{"layers": 10, "norm_position": "pre", "bias": "all", "tie_embeddings": true, "beta1": 0.8, "eps": 1e-10, "steps": 7600}
Rows from block 4 of a small autoregressive pixel model, named by matrix and row number. Rows with one number belong to one neuron. Each number is 500 + 50 x the weight over its row's rms, rounded and kept within 0 to 999. All counts start at 0. Numbers have three digits each.
After each neuron's rows are labels from the 100 images, of 14976, where the neuron reaches its highest value: "strongest on" is what is common among them. Only what is clearly more common there than usual is listed. The data: made-up ball-and-stick molecule models. In brackets: how many of the 100.
# fc1: MLP up (model.blocks.4.mlp.fc1.weight, 768x256), inputs 43-85
# fc2: MLP down (model.blocks.4.mlp.fc2.weight, 256x768, transposed), outputs 43-85

fc1.192:533489500546534561481485498463544495568449525568455493537390523473445620551552440467438479484443511435449437570527540569486561545
fc2.192:500499537470553466480494561401473537570565530478502433491413551478451618539460469517391473433462466411471488549490559471637475621
strongest on: green ball (80); space-filling (73)

fc1.742:569524493513511371477494605575546476465491486446472578485531529428552483488552463534589550438452555531554388430553482488460533482
fc2.742:518522487525498458473529586567415442452515524510487531437454493478526488559550513563461519517496423395441507491503535466436444451
strongest on: blue ball (100); space-filling (84); balls: twelve (29)

fc1.29:515524529550449412534599481500592406595507402415457496575458460552544514583475416514569556581547478492448458475494531459466498472
fc2.29:400461541453495572611560407455639437456543472541512551532512515449456482482532571551485517500551430553542503483451389586504541468
strongest on: balls and sticks (89); balls: five (29)

fc1.394:519491553438358455500564519531505495584421440474527437367507482457440506496467504481489434489538489507475486463556477493424498447
fc2.394:508509382570497445449522563522458422553437505535556478440530455487515404529519440517479433507517428446505461505485493571527439520
strongest on: yellow ball (76); green ball (66)

fc1.34:524565413366443506550512535549503522585453492399435583546480433501533441538535429495535607391498469395530509419514513493523555495
fc2.34:508571466450516573476499459548522491432494505609551363392515437534458462498426526561508430514548469592485509521510455522487521525
strongest on: branched (82)

fc1.713:508539437525469481520518482480466464624475402552477509576468497511396565553428444537435489478510560380550549487508533492517468507
fc2.713:440438510505497390507399446434511530525519578423509509531470582445588462484571539572543544415482473577495456550581479481441506528
strongest on: balls: twelve (33); balls: eleven (31)

fc1.756:589459509480546474543513486464607482646541459523476503508436569485501597536444497529531536510501507470446543518512427487449474529
fc2.756:524525563425511434496499530544503430462497442499518461520392438545605482490495564470553584556448526405466473451552529570553529542
strongest on: purple ball (62)

fc1.708:455529540470383489498471448567534494618495413517448555520405562481587532576560521519543488482491532426482562513529550463444501625
fc2.708:553424588468461525575564469471471555413483539430509404493492460491499421522356491486533461395525435524460569359430545456455564451
strongest on: balls: twelve (33)

fc1.319:507449610499430484505629591444406506550471508484520450443497372481459480522413455399531452449459407559510486481489511410470526485
fc2.319:505445419601530451453517465444576485593499376501519548552583431542489472460504642594545480524508484465521474472463406501515444420
strongest on: balls: four (29); balls: three (26)

fc1.55:546470520563453518465536586466562545443583459426426444551505477463535455472473500447520481447465512573453487496551475445560469495
fc2.55:543373530494494435504449503456303544578556568567497445551455512492566501523388568529497435470506504477484511543509460576487492547
strongest on: red ball (100); space-filling (99); dark backdrop (84)

fc1.366:411513517523562460527556518499481505571496484435557479409489515464506531425482462424505585492381535502509470523539461436427441472
fc2.366:527476482497461601537496537522451531531462474557590468466525517517623638549449534519455441523460489530440492608525605506436509457
strongest on: balls: twelve (28)

fc1.364:557494451475603543466507548557385508448465461504445478492510521535532618519514481514397503474478537483439494545548529596450489531
fc2.364:513385489462562558537506577513468560632519594514490439539506561460428522509497491443394466557480509538492544484500439523480515532
strongest on: purple ball (56)

fc1.177:450421517545499431498559478409516533569488445518421519471469523506511566612550500549517540500426531494558446473530535495530519508
fc2.177:528479418579534540527456574517560536537542545458479527556529503511605475555555502426448510484472567410563415520512501584442358476
strongest on: balls: four (26)

fc1.553:523694494578434436454629532560551427488483462547475511454394479540481575504436429548495510527504408412484455566450406438529418536
fc2.553:475497423572499485598576484458463541344508430620578551494531428524495410522517561470438532546588509555533477478522543550455515489
strongest on: balls: four (31)

fc1.340:583586477528584550506413527543537503562429549434475442494457470495538547482526372496470455499434470433482396566529497554486478531
fc2.340:519490440488525604506431543560478496564471533423474475502501496468529544523573449446408514444422431387473443618474484570524472527
strongest on: green ball (100); space-filling (96)

fc1.330:597560466557528533460476519525558484539446417511522589452427513456520499554488487456490447468486498400471499561489554459454433658
fc2.330:448473442499527494484567520549431562491483513552504422444447570503550468479411475460582453522582540588385537525500469552527503548
strongest on: balls and sticks (82)

fc1.397:471464499561437427454489555421553439475591455535528527469473481490434458545523459514423471582389491506488442477504469482501475445
fc2.397:565516453501542577468650517472488472505495532539552401508497488540427546478481409416445401590597556520545507539538517517555518429
strongest on: space-filling (76)

fc1.193:621431562559536479433499475530514472514486471544437496553496556576574599508478426472448525501394423594562500552549554477486360487
fc2.193:544527559425536582544495504421546440475484504574498512470491421509472505438471404507468504536457462528474517502518519565518498442
strongest on: balls and sticks (77)

fc1.431:514548479488541512567430488610526477534507503440354448497474448519561573459531476508539511450495409491561447456526512458503383515
fc2.431:409434559360457622499560518588412490593485524567448530586441484479537475513425618525468495471472458456450463557477512508580454419
strongest on: red ball (100); space-filling (63)

fc1.656:547454468415536564500559559492450525502552445449506548619390445536489505544490483464528473522525533426509576445508534523553447481
fc2.656:452526478479441489499511475489481440478495506521504485588488566461522562475535495460499565600524559620550484631542519597493502504
strongest on: balls: eleven (36); balls: twelve (28)

fc1.389:478587541445434494482560488439466463525494448446482471539504348505515485505530569514477489608536499508513506469543464526609497507
fc2.389:569489487587548487577429566581536540485513459459419631577574559447480493531504466531526465362496633527526493432476566469449462475
strongest on: balls and sticks (63)

fc1.514:501423450453453491502521521620490593482441531560470574518564510483474528409489502479445431494460536550446495508520579488514457489
fc2.514:448585490533571581557492485543462556462481372535557590531455491515466557599507525461498568473496483450520478422406550505454534524
strongest on: branched (85); orange ball (56)

fc1.99:515539433575521442395525475529487484527491479497500470407535489545504507463478428485449542519475453498381433506488507475504392557
fc2.99:468486521486588536468554516505416387518497541540570523543491458511535536393484535518502529578537520605437532495557515496477528422
strongest on: orange ball (74); balls and sticks (64); balls: four (26)

fc1.725:486543439437560437449552558566464461472558513439563397461490497600514552507436469501548512444536556465429481554512504498490517454
fc2.725:420451500518481532544493490512474573382502527503468455548503496488430435539520509494519465463536546547563509504453441525485508463
strongest on: balls and sticks (65)

fc1.474:523563489561518403451512510519516458530454472474551557425445441459495550527489420453486470558560535504469502589540440535605504517
fc2.474:547501470486540578499536511546414547441492478606512529462511515620530426611412465439544469562594537468534459590505533614455516489
strongest on: space-filling (70)

fc1.476:542566454575500505485499475483536490575502516385486454526395539604559523506531417501482559433427491463496468534522477479524453531
fc2.476:552525523495498440497569486486480477450523426544503490512410527554415473632414546526458523507491542568535496421511464407515495576
strongest on: green ball (100); space-filling (94)

fc1.592:512478449540542390451487587532529379451503492460556592453552482431508532493512483512551520513447540488510414469540491513456505474
fc2.592:479463503547492463520506591563428444454539460511585552485479435453520470577518576519463530483467532472473480499554505456505472500
strongest on: blue ball (100); space-filling (96); branched (91)

fc1.349:517430480559519507525500523493415402504483526536442440501425478502444566518391476538526447482465488483421493519526551457518473527
fc2.349:549448565466469605465445448442437496435472494546484485492392502548507575574555514555489501545478470556403609580492508400530470505
strongest on: small balls on sticks (93)

fc1.437:545516437547521508463528575481584425568402512500397378482411446566468480560425495493482424521461518475541514479476483587590398535
fc2.437:614368435552539550543581532489505495443571540508404442581465523519425539635664403548371505491503491482580529542404543505561489502
strongest on: green ball (82)

fc1.37:548513378519575502480488574479537497610459471531433497500446577535538491479472403499525521511532529421485536467510528476457476501
fc2.37:520423466494463611535511499476532455499521505558519441476369585536558521623648448540511481460447449503514535568474472507544483452
strongest on: green ball (71); space-filling (62)

fc1.141:481521546481441489464437538474588442550574511576479552495472566521449510487504503480600472515465503464481517475490510439527503572
fc2.141:442515438490456437569588550610533528478530460444542382583517482480462466510460607491590498518498511516557510442485514491484501424
strongest on: yellow ball (96)

fc1.683:539604457471466454531526507526471511488475530488505474425497444500449533465457421482413556343438426544492495498480544496506459533
fc2.683:448435512537521513454510569430419540582523461499580518596534518502451512479501477492500472458433459500456545501469567507561541511
strongest on: small balls on sticks (99); balls: four (31)

fc1.274:558578466499525448510607515484527568595525456518524481507560537543491538456418449540499495496570538422466529374496534461414578496
fc2.274:613526469572406478492450473544530528522498576605530593509539496540489473537458531511564521554592501432490487429542428490434486464
strongest on: balls: eleven (27)

fc1.717:470478557407382474556446464505524520510481479518555456556503579525495493506541452502551539488537461444446451474513693411483505537
fc2.717:526523485398548500416523506519537572578487565482479533542490436498531453521534443466529522528493619493518516461478489518439516496
strongest on: balls and sticks (90)

fc1.435:568515569425528551476495510586553469535471467563533584541466567368533518466527481386583495511505531481483502504540566535487453511
fc2.435:460567527495463506496525480463528460572462465493454591516524474488459500431502451466466502587541493494532529480498520512473500471
strongest on: yellow ball (75); balls: twelve (45); balls: eleven (26)

fc1.697:518524421516532415436570488531525493511455491507455464380457578516568454547455410398434488574493527507510440528577537531602502500
fc2.697:503430415552497611506481515437449481553537452530476484437482504479522538565581617415466417473480525460535459616469489493469529490
strongest on: yellow ball (79); space-filling (77)

fc1.380:498547484493514463474410646523449506518499441494532530514412513548519588504432460453511540429545521459482531423472533542508487601
fc2.380:460506473544429529449480461484474374578496645455539478485490467469511502518493579489532529541532547430490473439518471470503467494
strongest on: dark backdrop (99); small balls on sticks (83); balls: twelve (32); balls: eleven (27)

fc1.226:502521500407428488452473477568556465572465508476504542465451519358446499505489415472540554489520532513493451451483496483603452534
fc2.226:438483470453463564491465554499404483533419479502469503476446517543497523505487515476518474517392526507447463559454560484500449501
strongest on: yellow ball (98)

fc1.525:503545509555467505486483471444484484470485495544406497605512551441601440521544480458543442499403484488451514458482534414485482588
fc2.525:571485519487553532546513479512525502529492559473565431399519440544393545522488472602522452431453474491428593461515517535423481414
strongest on: balls: twelve (30)

fc1.284:521615532559541480443496473437508477514447458536471467518516482539466508480484560393465512516419482423528505405491548523542496550
fc2.284:635523469467555591496547483450508619488505404430418402425507438500433509460514551528534508648485442581502467512555496518619525424
strongest on: branched (82); space-filling (73)

fc1.122:624527446543441491475476494476567422637459526401408441391470537527495481529528473538433545416485459342587455501491518495515455590
fc2.122:573561536495533563509515551513606482573484434524665473428472504642498541494557451540456567569535481581497522499517470458517547525
strongest on: balls: three (29)

fc1.694:520565492394483481468495521510522509515469510399497507528530511503495501520552450541535571511500478503508440564496486564592550439
fc2.694:479432521473525557525473359529479477517545498430458555556472502488430602551560468531481426403551496417523504512424560378595508568
strongest on: dark backdrop (94); balls and sticks (62)

fc1.510:516518466475546489553561514550506475486438471526504493576469478515480537513409423496399557443535510485547546491510553453498478491
fc2.510:474518495560494534489467582438455549368472469491496551600573576515508528572506548468577488492551525507529503476501471510475419568
strongest on: balls and sticks (67)

fc1.684:503510529441436439573515542542448531529434471556427511467518442560501540528483494440494568438511555504433504538529488489392433485
fc2.684:447601440426497472445411538467539550490567422499520464488517495534527497515534486471569493464381562435582447509487507538553525517
strongest on: yellow ball (71); balls and sticks (60); balls: twelve (30)

fc1.698:487540451449428427500504547578494536507522396460458523438535477527422530507465542520530567386541549550563414489552521562531531499
fc2.698:553562427423530589530531503529545538529506369515497517493459577571448526522571440441487521583544536535493490577441542504529470547
strongest on: branched (87)

fc1.443:554439550365523527528618522471535456510522495390471445462550357516517582536527502600536501423462507536471471431616507463465487569
fc2.443:517494552374470494504443457498574498567522563440492434444474545411462488449463525503543510476492423544489545541500518455578565440
strongest on: dark backdrop (98)

fc1.298:551569522467507486531507442605537419515519451460436554494450542452495623618571560537533494518501480478562509533587500520517465541
fc2.298:557508435502477444442544478561526535628490483452381533594459501467485457520549456507579449490505538456568478511484496457601476596
strongest on: balls: five (28)

fc1.322:533505512557411390544502552521559517471576491437473502454457494476540523488536511603465540555464393573494525401526587458455506598
fc2.322:576473527479506459510464592507431392429602557395466448455526413483506572619563468590460496507520416553512494457486501457474461493
strongest on: orange ball (100)

fc1.275:537486414482530430487481550579472526625411426430480433492412437458518560536431501528464516470428599432483513524485566468481437419
fc2.275:509441427435511446508515479543571493411408536449469554561496476471493488511516497457431490485529553569577481479430519446516448448
strongest on: orange ball (64); space-filling (64); balls: twelve (26)

fc1.161:408541466422399463518501502504514519475547511387553407401566480517488521467593475448526510444485483460515515520548579508461544486
fc2.161:508437465487536585488587590549592479645430419437526441554489533414435506529441537454500451471564554528531442542508475479496486497
strongest on: small balls on sticks (75)

fc1.502:568489571415488471514488542501462517470439469496601528501462472577427532481504453474433475394539523483522542461503501494447529532
fc2.502:400512467435510473518514463641614483414497406595538494561470437466511515550507611417543445513425577483484500464502527512478469509
strongest on: yellow ball (75); balls and sticks (69)

fc1.38:536396544516574409494468526481555533541477460450423463446480478551515551515542477502535536463459521549408517404494476428530466492
fc2.38:488441461533505593542574516500532490523447552537544566469404506604577434481493489440446516574569512496537491519544491441461425546
strongest on: balls and sticks (67)

fc1.3:558521519462414497546531451421559531560470411492510501438446541500504600622495488560555436488482517479438532529541529482480488611
fc2.3:537491545391483534556515515555497486432430512436537510434504437454468508557443467503477460502518398459518562500422611473490528507
strongest on: balls: four (29)

fc1.579:564436579549518588456552489576640518557488419453458494398519493511457502470384540477467496482484563494421485540526533505460520469
fc2.579:374481556504553492494355414435486612510495526390434525476482386469532529426486568522498474520470510503500500549414413564545477534
strongest on: branched (82)

fc1.240:576635425484506598529606471532459497523457399516507516487520468566493494631448441451459542446520472447564485487470558546473419478
fc2.240:455434523470519503467469420444372422505513578442451458563547489431479586524616502452460510506476609547573494515485518498528491513
strongest on: balls: twelve (31)

fc1.729:550560573499478450570588495593516523523527421458391500591433490496470491548497448462529482463520480492403489438545567443503485508
fc2.729:461479497480538483536521547516588503466481516581569386483517575484543472516526437512494543516552573638506509475558451462458541414
strongest on: balls: three (27)

fc1.393:631556417548478443525527533495511442503511419529549556612526447499494522513524456493445510501555462483646565484470605485490485485
fc2.393:482500569509539547561513532409414481483486407490431444543466491487508564475530515441499528521457489488431524506532543560482556461
strongest on: balls and sticks (91)

fc1.200:560523558485535478516463531463550430597565388458527561503500504442511521485490508552539535487454566458538483490603548611545531540
fc2.200:532516463498438536505512464511412438457554579469479486518443637514547507538569490538512555410448484577510514628590576494395468467
strongest on: purple ball (61)

fc1.521:585546491537409499418447543637462336553499447523519524375512483461519584494422471542589564536539536443527465506541498458526510531
fc2.521:452421493562437384525383550506472503436454333544508581480430511531536461526482548570532521570493516461478455549503516486494472553
strongest on: blue ball (99); space-filling (87)

fc1.643:479626456624513447560473556477463478414540458527497413463413454561473603465534459613544448513435499478511516490552486468505463542
fc2.643:478477543505393516521497405459448445464490487464508506572482518540597466598577408506467522504481511543595533513436531560422495540
strongest on: space-filling (82)

fc1.172:573479530506500496475548578390581502512601541441540487549537503586505527489438456523566450474482505553554515499458495407486482437
fc2.172:466541413508544496488526535494517494556537491515492492664518578556445584583520506499464510505454542514497453541503595547483473561
strongest on: balls: three (28)

fc1.599:580518637392475539475524534463523483497510430478607573458547567473528453538421516441563551500485510471489458517523594547481535496
fc2.599:509461517448456491449550412499343471536579505459505508604488457393519519673551562472443514390447525518470480580527551505508467535
strongest on: purple ball (100); space-filling (77)

fc1.134:544463584431322507544526534479562555580512438489494537559486533483502487635497491484480495555485561443500522562557530447457531515
fc2.134:439520541472519550530550522523390510356560548454530441569460476507515544607435511544491530401508511503492494434508568423421513466
strongest on: purple ball (70)

fc1.550:568490488458445563471497467549532495562480433585451496546474550426517535563497522472394510523458519487444532569518549485528403520
fc2.550:568569439499582519514543556508377608474500540477454536569513567497469540557528330417374494460450552528599462504481573466468412516
strongest on: dark backdrop (78)

fc1.433:487551490388435447467604503476543524571488442430498492568400545501480473546491514518476504452491466431498535465443542431450494465
fc2.433:502568460476476435462494582584570544480471529536453422542493463518450552550445556524501488546436523492515472383512432498438573562
strongest on: yellow ball (70); orange ball (67)

fc1.313:552463471549429501480516519559518509447519550470488518485528568511505410478473408580398494479477425510551543527500617446507444449
fc2.313:442624579419463501493481359490592428478429419403496522448393391420476521475518603539564533567508452436475514533503539561495524506
strongest on: small balls on sticks (94); balls: four (28); balls: five (26)

fc1.675:471507503437509476467450522504467504527540453441442558503459559484448430501522511494461530545491517468470412490511504500484422490
fc2.675:557541545491450519532568466434475431492481504506390463473508464624524575619544480633451475430398405509541527503483498482524474467
strongest on: balls: twelve (31)

fc1.552:511575490547524532545484573514351416554554540485393437491541410493536499440464484460532516554555549508466421528490500497487488481
fc2.552:458373488426481578529483495518528579382523410478584490470577394570449461472443638455497535507443496539502518438505506473487525445
strongest on: orange ball (57)

fc1.289:518467493515454485456570517504519491506498502505451597483488514477480593608506433452551458513534466436523488559556486463579358559
fc2.289:465530514558539479519543458422520516443574496405611511604512504488475477510503436515594533433513497552528467525456509492563485573
strongest on: space-filling (61)

fc1.164:515569454491522552457452549425546419526440496459476476515486571555572548456524444439474506471478493424561464398499514498522474552
fc2.164:384513493493519460538477576465554610492466426526541510511464612594442523482530434530507524455516546466468479413459513466458470545
strongest on: space-filling (68)

fc1.737:538417607514520458528504560442519472493538442500465481409460550609464568456431573567479435496556533493440581531568545518516516574
fc2.737:521485465586562397397393504484425515620535573584511515515491622486554616439506499436423420455420504451495471580514480528510490626
strongest on: dark backdrop (100); small balls on sticks (82)